config.yaml
win_length: 400
cond_dim: 128
max_precond_dim: 1024
Rows from block 11 of the denoiser, named by matrix and row number. Each number is 128 + 32 x the weight over its row's rms, rounded and kept within 0 to 255. All counts start at 0. After the name is the row's rms in percent of the matrix's.
# v: cross-attention value (model.blocks.11.cross_attn.v.weight, 128x384), inputs 308-383
v.26 102 [147  92 136  92  98 168 107 156  97 168 139 156 160 169 164 100 166 177  71 109 121 137 125 162 112 152 147  94 123  92  84 180  92 108  95  98 150 135 106  44  98  92 142 112 170 154 162 127 136 145  56  80 114 109 109 120  83 131 205 187 124 126  94 144 125 127 158 153 120 142 125  89 128 185  91 122]
v.27 112 [ 99 128 134 114 108 136 167 126 130  96 153 169 104 159 106  96 120 162 116 123 102 170 107 114 148 155 173 134 120 156 104 157 166 143 125 102 121  93 123 115 115 129 131 147 153  92 143 130 125 148 174 120 152  78 157 129 161 112 100 150 108  92  91 156 107 152  94 161 169 138 174 172 145 138 116  87]
v.28 117 [105 112 113 130  85 147 154 126  54 146  94 158 117 102 190 117 163 104 129 137 146 109 129 144 104 108 127  72  79  89 105 101  58  65 108 104 120 105 142 125 123  94 108 105 144 117 100 142  99 128  89 102 134 113 124 127 149 155  94 132 111 135 154 135 136  73 103 143 149 143  91 117 117  54 144 124]
v.29 103 [148 132 124 176 131  90 118 119  83 157  82  80 115 171 115 131 148 132 175 121 150  79 148 157 137  70 139 137 163 151 170 131 181  72 152 129 108 152 183 128 106 154 142  99  93 106 141 110 190 106 127 139  48 167 166 102 142 115 140 146 126  71 144 107 133 131 104 131 149 134 141 140 132 176 148 124]
v.30 104 [121 154 128 100 157 154 170 150 119 154 189 136 149  99  96 218 117 118 122 183 194  88 118 102 135 123 177 136  96 136 116 119 131 162 103 131 109 141  89  95  84 109 114 173 124 112 119  92 108 169 177 211 147 127 142 178 130 147 153 182 119 175 164 150 200 152  67 134 112 145  69 114 120 176 160  74]
v.31 100 [145  67 210 164 161 115 124 176 134 165 180  83 150 135 119 138 104 167 122 137 142 126  65 122  92 130 165 152 133 116 119  86 158 102 114 136 156 124 131 116 137 114 150 190 117 183 159  65 153 119 159 143 124 175 119 145  94 141 173  80 152 161 122  73 140 201 119  80 111 121 138 165 123  78 116 137]
v.32 112 [177 112 102 140  98 151  79 122 162  81  91 161 150  88 119 159  91 163 174 132 136 122 156 116 125  94 144  99 150 158 171 197 130  88 113 128 163  97  94 126 165 191 162 112 168  49 129 146 133 140 135 124 107 118 117  83 115 100 173 188 105 167 155 117 186  98 151  80  82 132 165 163 143 148 157 129]
v.33 090 [142 153  99 143  66 125  83 143  88 123 138 129 101 129 226  56 109 137 106 152 109 198 123 176  67 165 120 139  86 132 151 124 129 119 138  45 135 125 180 148  92 161 129  99 146 106  74 169 110 139 156  83 128 108  92 138 110 135 146 114  99 154 128 107  88 136 116 124 129  61 122 182 147 118 100 103]
v.34 103 [125 134 147 163  73 154 130 134 158 117 114 109 132 146 136 151  88 160 104 137  62 126 133  93 103 121 207  91  58 145 196 113  40  83 154 110 167  59  93 162 112  80 139 136 190 130 166 123 150 179 172 147 151 165  93 109 164 154 130 177 176 184  74 122 145  96 119 169 115 105 133 105 182 152 140 156]
v.35 113 [132 124 171 113  91 163  82 196 109 185 150 141 164 183 170  54  93 155  72 156  74 149 107 174  93 151 144 131 120 111  98  72  83 136 147  51 113  94 116  67 137 165 127 184 109  59 112 158 113 140 122 130 139 133 104 140 124 149 148 169  93 158 127 141  81 140  92 161 101  98 104 145 112 148 119 135]
v.36 106 [106  89 167 143 119 142 113 190 152 124 115 169 140 160 123 184  63 129 127  92 118 138 162  94 134 141  99 111 106  98 106 154   8 132 155  92 158 119 159  66 155 143 149 137 154  27 116 106 135 122 139 169  97 140 120 132  74 139 145 146 110 142 170 115 141 109  84 168 155 129 114 153 110 131 119 176]
v.37 116 [114  85 122  96 155 129 158 113 158 152 125 130 114 164 133 170 158 119 175 110  98 137 125 162 163 175 143 132  89 101  87 140 138 130 161 147  98 145 151 115  98  99 107 115 185 142 143 126 159 111 128 149 138 139  95 153 146 147 174 132 145 178 123 157  85 159  53 122 145 146 177 114 130 143  87  88]
v.38 094 [130 143 130 110 110 119 102 155 148 132 137 130  73 141 154  64 111 108 153  70 144 145 102 143 155 159 147  84 155  95 138 116  86 115 100 126 142 117 178 140  92 167 183 138  97 100 107 154 127 139 104  49  76 153 133 148 113 168 130 132 100  88 112 170 139  46 133 157 132 122  87  92 163 155 126 149]
v.39 108 [168 106 110 125 117 138 154 102 167  94  79 150 111 156 118 181 125 187 162 117  77 124 166 116 100  48 157 149 124 178 171  79 121 121 132  92 121 127  94 160 207 131 118 118 132 134 158 128 126 135 156 223 175 134 125 148 114 163 146 105 107 167 203 169 115 109 137  53 107 165  98 132 144  86 142 130]
v.40 121 [103 142 185 161 180 123 144 136 192 114 165 155  44 189  77 105 163 122  93 126 109  71 125 116  96  96 143 141 125 171 170  85 156 121  95 105 107 110 113 112 111  90 125 154  90 158 117  61 169 145 114 193 126 147 166 185  99 129 121 119  92 143  80 116 165 148 138 125 112 140 102  73 165 158  59 142]
v.41 121 [119 102 107 116 156 134  90 134  94 136  85 164 109 102 124 119 100 108 113 130  86 132 120 152 142  92 116 122 109 114 130 141 171 188  80 108 154 162 130 110 130 166 156 150  88 144 159 167  56  93 107 144  83 192 112 113 125 163 157 161 140 131  82 177  94 146 120  78 155 160  99 118 100 109 142 151]
v.42 095 [102 168 151 121 149 173 148 160 115 127 125 122 171 157 129  95 146 142 124 178 127 137 126 137  89 187 108 129 192 122  76  28  87 116 130  79 147 129 119  94 117 132 148 111 144 119 143 145 133 142 124 178 145 160 107 162 183 115 101 144 124 101  64  89  99 116  91  99 119 123 101 202 109 169 156 124]
v.43 099 [183 175 169 157 101 162  83 113  82 110 125 198 132 131 126 123  89 145 139  94 121 158  86  76 206 105 128 105  84 154 158 137  89  99  76 106 129 150 156 121 155 164  69 158 138 159  85 115 121 111 166  83 131 124 174 124  58 127 146 150 115 179 158 150 169 121 128 141 178 102 118  31 142  97 133 147]
v.44 101 [131 133 141  94 169 168 113  72 124 131 182 158 124 183 120 108  72 146  70 112 166  85 134 113  48 147 151 198 101 103 121 162 134 190 141 104 138 152 163 103 134 218 109 119  88  71  95 110  94 108 152 156  87 116 133 136 129 140 111 152  76 122 132 118 132 113  85 152 122 164  71  63  97 144 160  87]
v.45 115 [173 117 160 127  95 161 175 151 117 130 126 148 105 154 103 158 166  94 197 156 151 132 160 100  98 120 146 136 116 137 106 103 131  99 133  68 131 204  92 131 143  97 147 161 119 140 149 116 141 167 125 159 130 133 156 194 110  85 119 136  92 134 148 127 185 166 101 115 146 137 123 136 145 115  79 146]
v.46 107 [105  75  82 116 151 120 145 110 161 150 141 111  79 210 139 179 162 150  69 108 109 116  71 132 125 151 106 139 205 168 154 100 170 117 156  75 117 113  74 125  72  98 128 144 102 166 105  77 123 129 120 127 157 135 123 112 135  83 161 136 119 156 115 155  95 144 198  92  94 130  51 107 201 114  86 164]
v.47 099 [ 98 175 164 116 103 189 105 118 105 147 121 154 102 135 101 122 108 110 103 135 111 133 131 130 146 149 133  69 140 128 138 111  99 117 126 131 176 143  80 126 110 136 157 179 165 134 143  99 118 169 137  90 143 122 121 167 136 133 159 132  98 205 181 126 125 150 116 167 141 126 138  99 139 155 111  99]
v.48 101 [147 103 142  85 155 135 141 156  96 160 159 127  88 183 116 107 135  68 132 201 156 123  53 125 108 138 117 190 144 170 132  99 183 188  98  82  92 110 158 114 136 106 131 143 119 121  84 104 143  96 144 118 147 128 139 138 139 149  96  58  92 134 156 106 108 165  38 102 143 144 126  97 150 153 122  88]
v.49 096 [ 95 176 112 129 177 139  87  71 138 161  60 105 120 110  71 160 161  86 101 101 116 108  93 109 152 150  86  90 101 153 136 176 130 122 147 128 156 114 136 127  93 122 121 132 154 130 129 185 125 161 121 141 135 125 114  81 108 154 105 134 147 207 140 144 116  89  82 121 197 107  78 110 113  99 154 120]
v.50 105 [102 154  89 130 183 126 126 108 147 127 161 132 178 122  90 189 158  96  84 130  99 107 164  99  89 150 128 120  83  98  81 137 182 133 108 145 119 111 156 130 178 181  74 152 123 106  85 170 116 104 115 113  78 124 109  94 189  54 100  85 123 195 118 150  93 128 100 109 131 141 154 108 135 147 126  56]
v.51 091 [154  76 152 120 110 147 108  93 103 117  94 160  91 147 178   0  80 135  62 100 155 126  98 124 100 153  77  97 149 164 126 152 130 128 170 139  98 158 166  88 141 106 141 114 124 104 146  78 148 160 143 106 126 105 137  80 127 136 172 138  51 103 115  77 143 125 119 131 118 136 126 154 145 124 116  60]
v.52 101 [143 108  72 109 108 117 106 163  72 142 127  78 186 111 136  94  95 123 160  92 166 140 130 125 124 117  89 156 156 142 130 140 170 141 103 174  71 146 133  61  96 150 148 172 129 142 166 180  93 153 158  68  80 147 139 121 145 128 178 187 115  70  83 141 156 147 131 168 141 136 121 103 124 157 118 105]
v.53 088 [ 90 142  63 106  93 193 169  90 114 120 108 104 142 143 188 112 153 163 151 120 153 106 123 166 122 140  92 149 199 123 129 120  91 130 179 172  74 138 146 144 160 162 167  74  98  95 154  71 121 204 149 115 190 104 125 182 149  96 197  72 112 115  92 109 117 171 151 158  64 100 159 227 139 156 165 119]
v.54 099 [ 57 140 151 141 107  81 149  59 193 107 149 117  77 121 102 128 122 119 138 160  75  92 158 163 135 142 129 104 106 139 111 203 135 118 137 132  79 120 135 116 106  65 101 153 142  93  56 136 149 134 113 152  98  56 131  95 147 173 105 109 178 102 111 103 107 114 108 171 194 127 156 192 135 188 134 157]
v.55 102 [124 183 135 118 102  92 136  83  97 147 127  23 160  72 145 106 193 125 206 133 109 172 142 128 118 115  61 133 102 140 116 143  92 120 135 129 108 121 117  80  98  76 173 113 141 122 112 135 131 124  77 139 101 133 186 120 145 110 108  80 103 138 130  95 103 127  90 119 155 111 127 163 102  48 119 148]
v.56 123 [171 132  83  59 101 134 135 146 147 162 143 130 186  77 135 103 129 104  76 142 173 142 167 122 128  98 125 165 134 157  81 103 141 216 130 136  89 155  75 144 191 145  87 104 148 173 165 115  95  89 145 156 190 130 111 194 109 144 105 158 131 112 168 132  83  96 144  45 137 133 142 106 178  92 177 112]
v.57 102 [184 145 215 134 153 206 125 106 103 145 154 155 122  75 123  88 122 135 163 142 147 111 103  98 136 115 164 161 139 126 101  81 114 112  93 155 115 158 147 113 134 181  87  90  86  89  88  72 162 110 160  88  84 126 152  99 131 125 100 167  96 145 132 122 184  92 103 134 115 133 121 138 128 154 153 109]
v.58 098 [188 124  75  82  81 181 117 149  63 153 133 129 150 173 168  99 101 111 118 152 142 121 150 158 140 129 124 133 126  97 151 134 167 137  93 120 134 101 121 143 162  87 173  88 160 109  93 110 134 139 130 111  98  64 117 112 125 116 155 148 107 149 162 125 101 164 124 140 125  84 148 116 135 155  76  98]
v.59 105 [175  71 110 113 130 137 134 142 166 126  83 154 100 175  54  91 154 125  83 143 149 123 190  78 106 104 128 138 124 150 126 116 113 128 147  74  78 148 105  94 114  83 150  73 107 134 118 124 116 126 114 160 152 182 129 205 127  94 101 123 120  92 166 143 129 109 152  79 130 161  90 152 172 101  86 133]
v.60 099 [191 185 163 158 121 147  80 129 135 153 118 159 109 117  61  88 152  48 149 150 122  88 113 114 159 113 149 114  89 161 172 170 174  58 111 143 170  95 135 169 139 141 100 101 145 138 115 147 165 129 121 152  97 162 146  78  84 122 129 120 144 123 163 115 158 142 152  83 146 133  61 133 156 100 137 125]
v.61 099 [ 99  54 138 148 124 179  92 121  40 116 168 112  39 161 136 112  84 137 140 125 175  88 108 117 154 153 101 110 131  85 115 157 115 149 122 121 137 151 188 119 112 143 182  99  92 110 107 135 134 105 131 136 143 191 123  90 142  88 105  91 126 127 108 143 133 144  71 125 100  81 131 170  72 143 111 144]
v.62 107 [179 107 131 117 170 144 147 155 110 153 164 184 130 110 121 141 121 106 123 185 124 104  93 136 112  96 140  90 208  95 124 105 105  80 114 150  91 111 126 123  82 158  66 183 118  90 105 127  88 141  67 108 138 124 132 140 128 106 106  85 146 165  79 134 196 129 185 132 143  70  98  77 163 181  81 141]
v.63 098 [204 106 144 127 126 128 146 124 113 189  71  92 108 164 111 108 158 145 201 154 154 138 124 111  92 137 131 137 139 148 123 165  96 165 148 141 109 155 138  54 130  87 163  94 133 141 125 187 207 124 195  66 128 112 164 120 110  99 181 136 123 126 104 112 138 114 106 100 146 136 147 128 144  96 143 142]
v.64 099 [179 153 110 144  89 124 168 189  63 127  81 127 110 109 167 130 106 109 178  34 169 120 121 125 161 124 144 202 147 120 127 130  70 117 130  95 129 126 161 152 137 107 122  93 100 139 103 149 142  89 178 109 153 129 133 153 167  52  86 129  92 118 125 154 142 119 132 132  91 133 142 140 147 136 103  93]
v.65 097 [172 122  91 155 189 144  95 122 110 134 176 145  67  67  74 116  68 159 141  87 127 124 111 166 118 121 120 111 134  98 131  79 132 151 104 112 125 121 167 115 206 154  80 133 107  77  73  98 102 121  75 142 182 182 140 186 141  98  95 125 113 125  84  88 166 141  98 176 117 133  99 168  75 148 175 190]
v.66 111 [117 162 162  92 141 134 113 127 103 134 112 159 129 142 137 112 137 129  91  90  78 140 152 119 140 127 122  57  91 135 108  55  94 108 125  98  68 105 112 115 150  88 102 107  66 121 158 139  85 199 174 116  88  53 126 178 121  87  83 155 133 133 118 165 134 148 128 149  93 158 193 109 157  98  97  91]
v.67 095 [ 91 127 134 175 146 107 146 158 214 144 166 161 140 102  46 117 147 137 133 152 153 156  73 152 128  77  70 111 115 131 159 132 123 137  85 138  97 160 109 143  78 134 142 178 133  99 111  34  66 155 106 134 170 135  99 134 112 121 146 107 110 150 121 178 101 133 106 134 110 125 136 138 140 124 113 148]
v.68 084 [ 57  96 149  95 167 108 106 170 137  87 166 187 149 129 168 103 171 158 158 126 115 188 123 169  97 118 115  85 163 122 167 165 159 119 119 140 138 137 120 191  99 129 154 109 167 130 130 146 108 112  83 103 137 130 121 149 107 113 173 111  97 143  91 140 125  92 139 176 149  96 107  53 113 160 152 167]
v.69 096 [117 151 155 168 145  73 141 105 150 107 147 104 124  97 130  84 118 124  85  89 169 158 108 123 111 130 103 141 165  76 114 172 117 185  79 145  92 162 122 171 108 133 158 153 144 159 162 181 112 165 116 118 158 117 121 172 123 121 129 133 132 108  57 123  93 128 132 133 167 157 204 128 107 147 133 156]
v.70 097 [ 98  75 158 175 110 139 147 111 173 112 198 141  97 154 109 140 127  94 139 110 176 143 160 144 102 130 165 116 175  88 119 147  97 101 144 166  68 114  98  89 137 112 197 153 165 100 143  99 134 127  87 201 143 150 103  94 141 154 195 103  94 167 125 160 108 175 146 141  99 126 151 162 103 140 130 134]
v.71 093 [ 93 105 204 185 186 112  88 127 201 140 122 138 167  73  82 108  48 137 109 113 150 147  96 155  99 146 167 152 144 146  95  86 128 142  94 145 114 115  71 114 125 179 153 104 167 129 194 145 102 166 173 154  98 213  77 134 115 168 129 174 113 166 117 192 120 127  86 134 143 116 177 144  92 142 182 127]
v.72 099 [108  92 138 165 154 138 113 160 103 143 199 138 111 194  80 153 103  97 123 118  80  63 146 177 145 162 118 100 122 139 168  99 161 161 152 156 115 135  62 122 183 103 116 142 105 102 136 108 135 161 141 118 107 110 114  70 101 138 145 149 145 136 151 150 182 180 140 169 107 135 137 112 149 173 152  93]
v.73 090 [ 54 149 107 140 124  83 126 196 156 125  82 109 180 103 159 166 130 141 114 125 116 134 151  99  84 108 145 113 105 141 137 136 143  92 165  79 147 108 109  60 158 151 147 121 118 138 191 186  71 142  89 146  95 141 101 145  91 174 139 132 173  88  73 151  96  78 149  96 184 112 118  76 136 150 174 127]
v.74 100 [171 145 135 142 135 143  97 172  79  85 162 132 148  74 166  76 145 145 139 109 130 114 141 149 101 153 111 113 208 107 114 204 130 163 165 106  92 163 161 116 188 116 146 111 141 149 113 115 157  90 152  93 136 105 153 135 105  44 123  96  86 106 189 166 145 152 124 129  55 159  73 108 138 125 124  86]
v.75 090 [108 169 123  99 160 112 161 121 163 125 132 172 122 150 177  46 199 132 130 143 112 108 164 183  57  56 110 122 134 135 147  40 101  96 122 102  94 136 140 112 116 180 176 157  85 184 126 152  90 124 104 149  93 144  92 131 149  91 143 132 128 219 136 122 110 123  73 143 161 166 126 109 132 135 132 161]
v.76 096 [161 139 173  87 155 124 173  64 154 112 139 140 154  99 139  89 108 162 131 155  92 159 152  89  96 184 165 133 103 147 120  75 153 186 116 148 169 159 117 102 115 129 104 155 141 140  88 160 145 108 182  87 134 134 138 129  81 138 141 152 135  81 111 117 126 164 103 138 116 192 151 113 145 148 135 161]
v.77 090 [140 135 131  65 139 145 124 132 100 129 131 107 187 145 106 135  93  96 154 155 119 141  67 170 153 148 111 156 112 131  73 167 127 142 139  87 145 166 137 133  64 132  81 118  73 155 164 125  37 152 104 145 121 154 108 120 123 114 131 143 147 172  69 168 147 120  51 102 171 155 121 136 101 123 107  95]
v.78 098 [ 48  89 147 135  55  93 153 171 159 112 147  79 147 119  62 151 138 146 107 106 120 191 111 148 201 163  99  94 113 120 130 188 177 177 143 169 162 167 120 156 122 139 144 143 139 131 143  91 139 105 155 135 122 136 133 115 116 139 149 106 196  68 112  83 149 110 135 125 137 115 103 109 144 141 166 199]
v.79 090 [ 76  81  91 136 132 118 151  62 125 162  94 148  94  94 115 145 133 123 159 179 132 112 108 104 129 153 193  92 145 159 142 126 147  99 178 168  90 185 165 183  82 176 144  76 102 130 107 134 105 132 128 156 114 102 113 114 156 155 176 166 118 124 145 151 192 193 166  98 107 142 112 132 112 140 150 139]
v.80 086 [109 119 131 140 111  88  90 121 150 141  88 111 168  65  87  99  90 115 109 120 141 114 125 100  97 114  28 125 124 145  90 154 114 167  88 163 116 146  44 176 141 183 131 160 153 118 151 179 144 166 117 143 112 140  67 144 145 171 128 185 145 131  66 165 146  86 138  74 147 140 119 149 102 156 141 121]
v.81 097 [142 147 144 123 180 157 130 107 180 157 169 165 150 176 130 132 115 107  85 122 147  75 166 150  86 117 152 103 161 160 134 121 122 183 113 133 148 123 145 166 191 103  82  94  99  70  96 101 101 107 153 155 170 107 131 166 157 145  71 159 115 100 199 159 111 176 129 156  99 218 120 114 115 155 118 155]
v.82 104 [173 130 141 128  94 114 153 226  80  96 157 132 114 160 146 135 156 112  82 106 132 123 135 151 144 168 133 121  81  60 167 155 131 131 129  91  93 115  84 137 130  93 125 157 133 110  88  85 147 113 116 126 122  28 153 163 147 132 102  89 171 110 134  61 125 160 145 196 109 169 117 148 132 132 131 119]
v.83 082 [ 72  75 106  89 159 110 104 102 140  93 136 139 168 123 163 117 137 124 130 110 149 133  72 102 133 161 167  39  64 181  93 187 122  62 172 208 129 147 116 127  72 133 113 137 102  84 154  70 102 170 104 144 134 103 139 114 147 151 144 174 141 156 122  92 138  70 139 120 177  33 130  80 118  74  90 130]
v.84 093 [123 194 136 111 165 184 139 136 122 136 123 137 129 135 172 106 153  96  65 149  70 108 197  82 124 105 102 112  86 151 109 116 102 119  95 114 153  75 110 121 105 144 165 158 137 123 129 118 125 138 158 132 138 132  93 115 186 184 138 149 140 124 138 164 129 110 122  73  71  93  89 133 125 117 101 123]
v.85 098 [113 120 162 132 129 114 152 174 124 131 127 103 115 162 131 144  70 160  99 141 124 128  96 123 137 127 159 206 159 159 165 110 135 133 102 134 181 132 137 119 110 123 106 120 124 104  90 130  95 136 147 140 145  71 161 136 105 168  96 172 138  95 149 145 165 129 123 200  99 141 132 177  74 112 139 130]
v.86 112 [143 146 101 112 114 116 126 121  70 117  71 144 109  65 124 123 161 126 145 106  47 109 179 119 141 107 156  81  86 132 147 142 115 102 166 157  91  99 139 139 121 161 158  81 159 154 128 124 132 133  93  84 144 118 173 108 170  74  98 161  85  75 140 139 150 143 193 112  98 123  72 126 146 140 141 190]
v.87 108 [144  90 124 138 160 190 177 113  91 189 160 154 110 143 127 168  36 132 136 165 123  64 153 174 121 158 112  95 179 148 118 103 140 186 133 100 159 163 136 148 158 187 133 147 111 118  68  85 153 131 133 164 133 122 124 112 111 156 121 104  95 110 154 113 168 149  68 147 131 130 136  98 133 147  94 144]
v.88 094 [151 129 131 123 125  85  88  97 141 133 165  86 110  91 104  68  72 114 160  88 159 120 158 115 166 105 120 101 172 163 111  94  98 161 131 160 181 174 135 127 115  83 129 121 161 137 150 128 136 183 101  82 167 152 142  93  93  74 164 121 160 113 111 113 122  49  97 156 134 122 152 133 146 219 134 169]
v.89 098 [104 154  73 106 171 129 135 144 147 125 125 155 133  91 143 131 104 165 168  95  82 103 164 192 149 159 164 142 140  95  93 128 142 178  93 147 105 136  94 133 152 112  86 147 146 133 103 135 100 110 124 120  78 150 170 105 128 108 119  72 135  83 144  94 105 133 150 115 127 138  84 133 163  64 193 128]
v.90 110 [126 142 100 119 109 107 201 138 147 161 116 122 133 129 165 141 148 140  94 142 159 118 109 112 179 153 158 196  98 115 130 109 111 179  91  65 137 134 122 116 143 179  98 139  89 173  98 184 115 110  93 112  93 142 145 118 139  93 176  79 178 138 115 150 117  94 123  74 144 134 107  89 174  83 160 105]
v.91 114 [112  76  75  99  94 104 128 158 102 105 146 109 104 152 117 202 129 167 111  98 150  88 156 115 150 109 112 151 115 171 162 158 136 138 167 172 157 106 108 162 135 101 111  81 107 110 106  64 132 124 113 147 134 108 132 157 171 169 129 159 109  79 131  69 110 116 178 150  91 141  70 125 158 162 150 156]
v.92 102 [129 128 137 165 105  83 118  76 181 191  94 108  68 122 141 150 117 111  64 127 163 128 112 101 174 128  80 203  85 180 133 123  74 199  81  98  96 131 139 110 134 192 138 130 131 162 112 111 160 125 105 145 122 158  23  92 139 101 136 163 109 128  89 121 158  86 147 102 123 100 112 157 160 107 114  66]
v.93 078 [132 122  83 153 114 134 106  84 135 126  95 105 127 159 133 102  96  73 101  90  93 118 127 139 145 154 110 151  77 202 132 106 139 114 143 104  97 154 126 129  75 184 104 138 158 123 157 195 155 164 154  90  89 142  95 125 148 127 164 217 131 172 145 131 180 103 162  93 107  73 120 139  97  97 162 198]
v.94 078 [224 180 135 119 143 168 128  52 180 123 113 137  88 100  95 127 104 144  66 181 185 174  93  35 109 124  90 125 142 170 185 112 150 176 102 131 181 122 143  95 131 159 128  64 113 145 155 107 147 102 149 188 109 165  80 116 104 139 113 147 124 104 169 161 113 135 102 113 113 171 122 121 123 113 159 117]
v.95 102 [ 89 130 114 116 144 127 163 161 117 111 159 110  95 194 135 128 134 123  87  81 121 174 139 124 126 134 153 133 118  64 118  89 164  59 123 170 113 128 139 137 141  93 156 119 165 122  99 108 175 133 168  86 156 159 130 179 100 119 116 115 143 151 119 108 102 127 107 103 116  75 156 120 122 212 149 160]
v.96 076 [140  76 122 186 147 168  99  97 133 160 202 145 101 110 122 175  85 102 147 171 165 135 121 166 136  85 129  47  86 143 229 145 159 170 108 116 116 147 104 123 178 182 114 141  90 147 154 144 114 181 123  88 106 178 101 141 136 130 184 124 132 125 187 158 152 136 142 111 121  96  86 160  97 146 116 165]
v.97 115 [ 67  90 172  69 139  47 155 157  93 140 140 118 137 114  74 126  77 194 156 116 120 136 122 191 136 113 100 157 242  98 121 113 174 115  90 178 154 166  91 142 121 141  86 129 149 117 131 109 157 113 159 146 195 131  87 129 124 138 107  77  85 118  60  82 183 137 135 189 106 137 172  84  84 134 115 160]
v.98 090 [132  96  76  87 138 100  83  87 122  98 138 107 107 116 107 148 121 151 133  88 176 166  36  93 216 118  77 141 115  85 124 127 133 159 165 148 135 164 127 150 119 115  83 141 116 124 168 106  95 136  90 141 152 159 141 181 154 164 155 160 145 117 145 124 163 115 131 137 101  67 123  85 113 111 150 155]
v.99 095 [152 131 196 102  97 104 144 139 151 129  55 139 111 108 154 179 144 142 119 118 125 152  92  89 148  86 103 126 106 170 111 115  95 136  86  86 119 122 154 138 134 120 100 129 108 121 121 139 169 163 114  78 109 133  85 148 118 157  86 138  94 131 129 129 161 126 159 112 111  63 114 139 150 106 104  94]
v.100 096 [148 138 136 130 124  76  89  99 100 133  47 102 121 125 130  36 168 103  71 149 150 124  45 121 124 132 121 118 160 158 100 195  77 122  94  81 143 151 135  82 122 106 151 148  81 172 128 156  97 179 146 129 116 116 131 112  77  77 115  78 111 138 129 170  72  94 110 152 178 117 169 140 147  81 110 114]
v.101 099 [115 119 132 112  97  85  82 145 102 152 191 122  87  52 103 164 157 141 158  82 145 118 175 114 108 102 177  52  83  81 123 134 149  92 121 211 143 126 120  77 205  63 133 133  99 117  83 108 149 133 107 146 100  95 135 112 124 105 148  93 158 118  87 111  17 173 127 130  95 151 170 143 176 144 189 153]
v.102 097 [168 101 100  73  98  68 140 113 123 161 194 128 139 132 112 181 141 134  91 128 123 152 162 111 180 133 154 118 108 116 198 191 112 151 124 100 135 133 134  91 116 131  86 143 146 133 187 142 110 128 155 150 172 125 124 193 121 167 125 145 181 133 185  94 143 125 175 111  88  99  74 123 133 112 180 142]
v.103 089 [164 118 162  92 116  91 116 101 126  98  48 123 135  87 138 132 170 106 100 102 136  98 142  86 132 153  99  87 100 164  90 126 109 120 132 141 141  90 108 115 109  38 143 133 183 146 127 151 125 196 141  69 147 131 137 152 155 136  94 140 135 117 153 125  99 100 119 143 137 103 151 118 172 126  90 117]
v.104 090 [112 105  89  79 101 148 137 126  90 140 151 136 116 127 139 137 100 101 158 107 183 122 156 153 162 111 118 135 109 208 165  97  86 150 128  91 119 173 108 156 102  86 146 169 132 154 143 119 128  96  68 149 111 148 109 157 146 119 114  96 112 143 143  68 134 121 121 164 142 131 111 103 123 105  65 138]
v.105 091 [170 132 157 182 141 119 123 149 136 174  61 108  77 114  80 164  21  65 146 107 111 132  87 140 182  88 171  90  83 169 137 140 142 172 113 123 114  88 156 113 178 119 110 134 160 109 182 136 147 177 108 130 155 118 112 160 101 103  92 188 161 123 157  63 198 140 133 147 139  93 176 177 110 129 156 154]
v.106 104 [119 108 156 157  90 106 107  75 139 158  97  86 131 132  46 147 103 172 152 134 100 181 110 110 137  89 104 113 108 116 180  86 177 128 175 195 116  93 116 117  98 176 107  65  91 110 146 119 133 185  89 140 148 160  82 124 164 147 139 166 155 190 167 176 164  96 154 159 145  85 164 121 108 152 133 115]
v.107 103 [ 93 144 112  70 110 120 140 123 101  59  86 119 168 110 183 144 163 148 141 111 199 182 193 108  85  86  70 146 135 140 149 118 163 159 117  86 165  96 105  82 126 109 167 133 122 104 175 175  71  92  76 158  92 142 108 142 124 126 114 112 167 142 103 106  55  38 142  86 137 148  90 131 150 113 198  84]
v.108 097 [136 137 148 108 163 148 136 210 127 142 167 100 114 128 134 109 132 139  81  91 143 147 127 107 182 151  86  69  85  83 132 107 153 120 144 129 103 133 139 131 120 126 148 162 133 179 154 124  43 154  92 105 141 170 119 139 122 131 170 112 186 137  80 130  98 146  73 156 163 145 120 128  85 148 158 120]
v.109 095 [133 102 123 144  97 112  64 104  81 134  69 141 190 107 128  82 138 131 106 149 116  83 181  93  99  99 107  39 127 154  93 155 166 112 150 151 129 133 140 139 113  76 140 153 115 100 147 152 141 207 123  94 118  26 146 135  65 141  89 170 164 146 216 118 117 130 166 119 188  98 151 123 130  80  95  95]
v.110 105 [112 126 135 153 108 146 123 188 175 125 185  94 199 173 103 123 205 120 125 132 161 162 100 162 162 156  95 161 150  55 154 105  96 118 128  84 118 169 149 165  99 114 157 181 143 155  99  87 108 156 107 123  91 118 149 146 150  71 125  82 143 161 126 174  90 120 112 145 146 132 132 118  88 112 102 155]
v.111 098 [ 52  54 106 152 124  52 145  78 169 156 118  70 148 184 134 164 135 120 152 155 121 107  93  72 113 136 171  86  73 152 122 157 157 171 111 167 183  99 142 116  89 143 133 117  59 143 101 102 121 130 179 169 142  87 141  95 120 109 190 165 195 128 129 165 136 133 163 120  73 108 110  82 146 162 154 175]
v.112 105 [116 128 118 172 154 205 162 198  83 107 119 125  92 154  82 102 140  75 227 153 104 122  69 152 132 144  99 109 142 154 104 135 153 125 122 167 163 178 173 160 133 102 155 149 106 132 106 110 116 129 137  95  92 157 147  95  77 111 142 124 166 118 177 100 164 100  72 129 142 115 111 109 104 145  87 103]
v.113 090 [ 96 128 113  96 136 145 149 157 139 129 151 103 122 126 139 108 178 147 142  99 150 163 160 150  96 154 129 142 172 117 123 162 159 102 151 156 141 159 118 115 162  82 145 179 124 124 149  93  88  81  84 141 118  87 161 160 155 112 113  81 130 107 165 130 103 145 121  88 112 180 156  60 179  87 122 106]
v.114 096 [105 132 135 107 146 163 135 133 109 141 157 123  71 172 137  85 186 157 121 193 126 122 141 213 138 144  88 140 110 143 143  56 118 101 108 140 134  67  78 113 114 100 155 161  86 149  67 125 128  96 108 143 152 151  95 152 140 136 131 148  63 103  79 101  92 133 120 173  92 134 141 101 152 124  86  94]
v.115 096 [125 155 160 134 104  79 147  85  89  72 104  93  99  93 130 114  89 108  93  85 144 197 170 175 172 115 104  98  79 159 126 109 183 147 110 128 181  88 102 106 157  90 140 125 147 136 162 153 139 117 136 111 144 159 125 137 146  99  78 143 102  88 112 141  97 111 154 121 156 120 149 134  99 120  86 119]